config = dict(
    crop_scale_min=1,
    color_jitter=0.2,
    cutout=0.4,
    targets=['ground colour', 'pattern colour'],
    patch_size=[2, 2],
    widths=[80, 160, 320],
    muon_scale='match_rms_adamw',
    momentum=0.95,
    lr_schedule='cosine',
    warmup_steps=300,
)
Rows from block 3, named by matrix and row number. Rows with one number belong to one neuron. Each number is 128 + 24 x the weight over its row's rms, rounded and kept within 0 to 255. All counts start at 0. After the name is the row's rms in percent of the matrix's.
# fc1: MLP up (model.blocks.3.mlp.fc1.weight, 480x160), inputs 54-107
# fc2: MLP down (model.blocks.3.mlp.fc2.weight, 160x480, transposed), outputs 54-107
fc1.125 094 [105 156 135 130 110 143 126 157 113 137 112 141 202 123 144 152 111 137 146  80 153 126 120 132 138 176 141  97 111 183 111 149 152 147  97 166 122 142 157 113 132 109 151 137 106 159 116 150 158 142 143 148  93 107]
fc2.125 093 [124 162  89 102 141  97 150 129  93 113 128 131 129 151 165 137 151 109 136 126  83 128 143 154 109 124  68 152 135 115 160 162 138 138 161 150 195 124 126 178 145 133 107 115  95 142 123 158  99 146 130 145 120 130]
fc1.126 105 [106 117 154 100 133 112  94  98 114 188 130 152  72 175 120 127 120 112  98 163 128 112 147 145 140 126 142 147 148 126 113 136 111 119 136 117 141 146  73 109 136 166 148 140 141 109 157 156 136  79 130 116 101 119]
fc2.126 108 [115 107 123  86 179 131 152 109 108 130 149  97 122 135 113 179 163 113  97 117 141 137 101 134  70 152 162 140 125 144 125 129 137 133 108 130 122 157 112 138 142 104 122 114 116 122 128 144 166 151 117 134  94 105]
fc1.127 101 [ 91  98 125 116 129 140 141 108 167 106 113 138  96 159 146 114 108 168 144 105  53 100 149 114 104 171 138 158 129 103 117 184 141 144 125 149  98 128 109 120 158 108 116 120  94 120 103 140 124 142 119 184 135 157]
fc2.127 101 [111 115 124 123 161 127 123  82 128 118 146 134 112 161 116 182 114 153 139 105 131 111 131  96 107 114 109 150 108 152 133 173 131 170 136 111 126 154  79 151 140 123 159 109 165 120 128 112 174 115 141 154 152  99]
fc1.128 104 [124 155 134 160 128 172 157 135  89 134 115 106 105 140 111 117 135 111 102 125  90 119 146 127 131 149  71 143 122 139 194 153 127 131 103 155 167  95 147 141 160 131 104 118 128  80  83 156 158 101 156 120 153 140]
fc2.128 095 [138 151 106 120 161 137 113 138 153 112 124 134 102 152 123 140 130  85 138 121 114 133 109 168 135 120 104 193 126 143 116 135 113  96 155  97  95  96 123 162 123 138 127 136 132 168 106 132 101  95 152 119 126 105]
fc1.129 092 [116 160 145 136 114 128 164  99 102 111 118 120 130 163 143  72 132 162 130 178 145 134 165 119 103 121 124 137 190  99 113 188 114 158 149 132 103  99 142 107 110 147 128 107  71 169 165 122 115 153 121 108 159 135]
fc2.129 098 [155 120 138 165 156  94 184 105 137 114 157 124 142 139 112 166 106 123 160 126 106 145 119 147 139 114 153 137 130 135 114 113 102 162 141 118 111 151 116 101 136 135 199 143 128 143 111 170 147 112  98 115 148 137]
fc1.130 115 [130 150 124 152 124  71 149 114 102 130 133 106 143 104 176 116 151 127  78 122  94 104 152 108 130 109 112 134 136 132 129 114 106 157 139 151 131 161 106 118 136 196 105 152  93 132 108 135 103 119 127  81 129 121]
fc2.130 111 [152 139  96 141  94  97 107 135 113 182 106 118  99 114 109 124 107 138 159 133 145 133 104 125 179 134 121 124 107 137 150 145 166 117 101 161 148 132 162 116 127 160 117 157 140 113 137 135 144 102 156 132 113 164]
fc1.131 090 [153  89 140 126 140 155 110 153 134  99 155 135 121 125 157  92 158 117 126 112 126  58 155 104 115 130 111 136  76 136 123  93 161 109 144 125 105 171 116 165 119 142 163 144 139 105 139 145 101 102 144  70 126 125]
fc2.131 102 [130 165 102 134 139 140 165 145  80  81 151 172 142  88 134  94 132 121 184 122 148 111 125 118 147 118 129 119 116 123 122 152 147  98  99 106 145 135 124 122  69  87 128 171 111 101 190 131 153 121 167 124 135 143]
fc1.132 099 [ 94 137 131 110 123 136 126 150 155  90 129 147 106 121 125 114  96 148 123 150 163 103 133 129 134 120 146  85 104 139 139 115 122 140 150 201 133 146 167 119 147 109 144  88 101 150 117 157 134 123  90 122 119 121]
fc2.132 101 [ 87 146 129 144 108 111 128 138 134 129  80 137 135 123 153 141 156 113 126 133 159 126 108 140 123 133 195 129 179 100 142 153 139 133 102 164 122 129 141 116 154 144 160 149 130 173 112 142 158 129  82 138 139 128]
fc1.133 087 [106 118 164 161 125 159 115  84 131 140 149 158 125 148 117 109 144  96 118 164 146 127 126 133 114  94 117 172  84 125 120 110 145 139 137  94 130 175  94 120 109 112 137 114 125 114 130 159 103 154 106 103 132  55]
fc2.133 088 [ 98 152  91 160 134 140 133 138 200 117  94 134 119 124 124 103 114 136  84 133 128 143 153 102 122 146 123 128 127 169 128 105 125 131  88 138  59 131 162 141  57 156 132 147 146 150 165 151 153 144 122 127 181  95]
fc1.134 094 [133 150 146  74 152 140 123 123  99 134 174 143 104 139 121 117 116 108 101 153 114 127 154 163 136 157 105 127  83 133 109 117  98 107 149 108 122 134 134 139 136 151 151 133  74  99 140 137 152 112 132 130  99 110]
fc2.134 101 [150 126 118 140  97 130  79 102 106 119 125 130  82  92  82  85 171 110 139 131 172 158 135 121 103 119 130 131  54 143 174 160 113 131  91 124 123 138 113 142 135 125 159 138 136 107 103 107 132 174 152 118 134 141]
fc1.135 093 [143 113 122 139 109 124 172 143 122  79 130 133 109 121 160 119 107 176 147 122 130 142 142 135  94 151 121 121 106  92 164 151 152 119 130  82 106 105 129 106 168 133 128 127 145 130 132 105 123 106  87  68 139 185]
fc2.135 109 [144  94 127 167 123 123 175 136 134 164 152 143  81 103 117 119  73 109 113 146 142 150 145  97 133 182 130 109 145  91 138 149 130 165 122  92 104 138  86  80 128 125 107 106  99 124 148 145 109 120 194 115 121 107]
fc1.136 102 [117  87  87 148 141 105 126 112 109 101 121 106 150 177 135 165 167 117 138 117  95 124 158 117 135 145 120 149 129 141  95 130 140 105 103 116 106 138 143 132  99 104 150 113 118 177  97 120 127 150 108 123 112 159]
fc2.136 099 [118 112 143 140  65 143 149 103 157 134 119 155 133 173 126 153 100 137 117 138 123 159 140  81 113 128 122 133 125 159 124  82 145 163 127 141 141  81 139  83 139 142 150 108 139 138 129 129 147 159 119 112 106  91]
fc1.137 100 [131 115 144 135 152  96 117 149 117  81 128 161 129 105 156 120 134 153 182  88  89 144 146 141 131 133 101 207 150 115 140 162 122 110 119 124 118  78 139 139 142 158  91 134 121 144  81 138  53 186 119 144  85  92]
fc2.137 095 [103 147 123 125 124 156 149 128 104 109 158  90 185 117 107  98 148 148 141  81 140 145  73 176 145 143 108 126  81  98 114 128 110 133 181 117 104 127 127  85 114 141 123 188 116 114 139  95 110  94 113 135 115 158]
fc1.138 092 [ 97 113 123 143 119 156 168 153 109 127 143 171 138 113 131 106  81  89 106 106 118 133 128  86  80 150 113 142 172 163 129 124 135 113 112 117 122 179  99 178 171 135 156 130 124 135 110 172 150  91 131 150 158 151]
fc2.138 108 [126 119 161 139  82 166  97 134 102 138 140 110 110 148 134 102 114 159 164 131 120 120 126 116 145 126 125  92 100 192 157 121 120 150 150  97 150 181 122 148  93 140 140 136 135 149 132 121 151 175 106 133 158 133]
fc1.139 099 [122 105  87 134 149 147 148 135 127 114 116 109 150 151 137 149  78 150 111 118 159 147 156 119 162 114 134 129 111 127 123 158 110 159 119 147 147 130 135 150  98 147 104 103 123 124 123 120 139  76  73 122 112 118]
fc2.139 098 [137  76 124 105 120 123 108 112 139 125 144 131 149  96 137 159 134 146 139 176 169 139 139 123 148 128  99 141 142 177  92 142 146 172 159 108 125 119 107  82 143 128 122 147 109 160 129 106 183 105 121 183 175 133]
fc1.140 100 [155  95  83 101 100 141 107 171 112  93 138 105 164 167 168 113 141 131 152 136 146 104 118 113 108 125 139 121 103 165  94  99 119 136 137 117 126 125 158 129 119 117 135 112 116 160 134 150 130 143 151 121 135 131]
fc2.140 098 [139 125 111 136 121  78 108 135 134 136 133 138 122 133 129 137 152 105 119 143 118  98 124  97 108 136 168 119 114 149 122 149 135 139 124 140 108  65 118 123 159 154 105 186 123 145 141 128 115 111 116 117 131 118]
fc1.141 104 [105 125 103 124 143 186 112 132 116 141 147 140 138 151 137 129 148 110 133 163  99 137  73  75 129 159 163  95 148  88 114 112 111 121 204 171 118 169 140 108  86 100 111 110 115 115 149 123 122 119 155 140 124 123]
fc2.141 114 [102 128 174 161 116 150 181 135 145 165 137 160 142 112 133 150 124 124 114 149  97 155 152 143 149 131  96 110  89 118  84 140 135 168 142 120 130  54  94 164 118 109 190 127 126 122 122 121 148 134 138 125 140 121]
fc1.142 103 [140 121  80 146 125 109  99 111 118 129 108 138 125 131 151 118 103 138 127 139 174 135 143 113 146 129 104 140 146 122 121 128 147 126 132 129 125  72 125 153 135 119  84 152 159 117 133 139 159 165 138 154  95 124]
fc2.142 101 [131 135 129 138 148 141 131 135 174 157 113 142 179 141 120 149 124 120 100 128 171  94  98  85 162 109 104 118 141 124 160 158  79 106  97 143 134 139 148 163 156 197 144 141 131 118 151 157 117 135 152 111 130 134]
fc1.143 095 [ 99  96 105 102 126 122 142 113  82 115 112 198 156 130 128 135 137  99 103 160 125 171  79 150 126 147 176 162 132  98 110 155 132 105 136 131 118 166 116 136 121 130 131  89 139 128 121 120 140 134 138 102 161  64]
fc2.143 095 [124 116 128 125 156 134 122 111 149  89 107 129 103 116 101 103 142 132 108 111  93  97 130  79 148 174  88 148  85  85 155 126 114 136 120 130 143  64 123  95 131 177  96  96 112 133  89 106  88 112 152 126 151  93]
fc1.144 098 [151 103 139 132 115 116 157 131 100 107 139 126 133 145 139 113 125 126 111  91 135  83 185 137 155 125 136 163 157 110 120 119 100 124 116 112  98 118 165  90 122 149  88  94  87 152 109 156 130 144 127 141 131  92]
fc2.144 095 [128 167 145 107 117 114 106 118 143 109 142 132  97 104 116 136 119  80 112 109 113 125 124 103 149 115  37 141 123 126 134 102 158  95  88 132  94  47 123 138 116 116 182 144 126  97 119 113 115 145  90 141 126 142]
fc1.145 108 [120 140 134 112  78 124 144 108 145 140 123 163 123 131 133 131 145  70 129 117 129 103 127 159 155 112 126  83 113 120 146  82  86 136 151 150 150 125 131 116 125 117 102 109 115  87 117 177  86 151 152  99 112 121]
fc2.145 110 [150 129 108 128 165 128 157 104  96 144  95  99 142 148 120 141 107 139 120 127 135 108 144 144 156 138 140  91 111 117 120 134 114 112 136 105 129 140 135 146 153 109 136 117 111  78 158 144  93 138 156 145 132  63]
fc1.146 115 [149 115 150 150 146 161 152 146 170 180 112  98  91 143 180  83  97 114 154 119 111 143 113 107 121 123 137 129 155 153  54 117 144 141 105 142 124 131 126 122 137 117 137 120 124 129 106 169 139 109 156 136 125 135]
fc2.146 105 [144 134 105 157 117 148 136  91 137 109 109 128 113 120 103 118 156 150 109 122 143 117 124  88 114 167 128 125 102 122 129 113  90 126 112 154 108 149 114 143 152  97 127 134  87 164 139 148 116 127  84  88 145 126]
fc1.147 105 [179 155  76 146  84  81 122 137  99  86 135 115 124 139 117 142 129 136 133 142 175 132 112 115 143 127 136 160 105 125 124 101 156 147 128 168 118  97 123 104 160 101 115 159 113 103 174 195 132 128 145 108 175  83]
fc2.147 099 [131 142 123 162 143 149 101 125 120 137 128 139  81 121 147 141 134 171 126 113 128 134 139 130 119 120 107 109 130 104 132 125 111 137 119 119 120  99 132 128 147 133 152 132  90  92 131 167 154 177 118 112 143 152]
fc1.148 097 [148 132 134 131 142 137 107 161 146 112 147  97 113 148 113 106 114 122 147 150  97 146 164 113 115 139 140 128 132 111 125 133  95  86 109 128 124 142 120 114 128 151 105 125 160 123 142 100  86 109 133 158 101 138]
fc2.148 087 [149 132 134 134 161 171 106 133 123 118 111  96  87 105 116 145  89 118 152 106 126 115 134 158 114 155 112 140 103 118  89  92 119 181 151 122 118 130  76 133 115 121  96 107 146 119 140 169 156 121 145 123 137 110]
fc1.149 086 [145 116 164 118  92 162 110 146 131 128 136 151 144 179 151 187  95 146 107  64 137 127 117 131 113  94 129 127  97 155  98 137 140 132 112 133 184 129 114 157 126 133  92 126 133  96 141  77 137 119 162 151 149 127]
fc2.149 096 [120 129 106 134 136 134 111 128  86 115 142 116 105 114 174 135 112 125  95 107 164 115 167 107 140  99 119 124 114 185 155 134 131 140 163 126 141 108 149 115 127 102 161 150  90 139 134 149 153 118 125 132 161  53]
fc1.150 102 [119 174 103 130 101 165 127 156  89 168 153 101 181 113 125 127 122 105 139 106 160 135 105 135 126 140 161 142 123 159 159  98 112 106 135 120 149 153 126 148 152 111 105 115  97 146 173 122  81 116 139 137  71 169]
fc2.150 094 [142 124 118  84 130 101 123 177 117  74 141 128 154  83 143 143 101 138 147  98 158 103  96 114  96 127 126 122 143 121 121  87 117 125  79  65 138 150  83 129 122 149 130 135 122 122 126 154 138 103 127 156 106 115]
fc1.151 104 [ 93 160 164  89 149 101  90 111 118 198 133 162 149 115 132 121 129 133  99 103 151  94 111 171 137 134 141 158  98 145 125 186 129 125  64 136 111 157 123 143 136 128 155 153 129 127 146 118 111 133 154 140 116 151]
fc2.151 095 [ 90 186 129  84  78 106  92 159 150 154 143 135 172 107 133  93 140 123 163 108 123 140 120 120 143 134 142 133 144 128 100 119 128 118 123  96 146 110 101 153 146 158 134 132 129  77 144  76 134 147 122 105 149 164]
fc1.152 117 [133 140 185 120 121 114 105 107 127 119 130 125 148 143 151 132 119 167 136 117 111 144 164 121 125 102 128 144 130 145 168 135 122 163 143 186 172 121 127 132 107 129 116 133  91 116 124 127 108 147 138 122  86  98]
fc2.152 115 [176  87 150 126 118 141 174 154 197 132 131 118 132 123 139 101 153 151 114 158  88 166 164  88 115 113 157 135 120 157 126 179 134 137 131  76 171 128 141 131 130 125 123 169 121 127  95 119 172 112 135 127 102  98]
fc1.153 088 [141 120 124 140 144 175 125 121 129 130 142 140  93 129 106 105 174 158 126 161 122 116 100 134  81 173 116 144 113 107 132 149 124 140 127 174 150 167 195 147 153 170 144 112 106 128 113 137 136 123 130 136 126 156]
fc2.153 082 [143 122 137 139 169 147 182 109 119 117 101 165 111  95 110 131 173 144 117 150 138 100 126 100 152 126 112 137 125  79 146 108 111 117 102 152 146  99 156 112  95  98 117 151 155 124 115 171  96 137 106 115 153 151]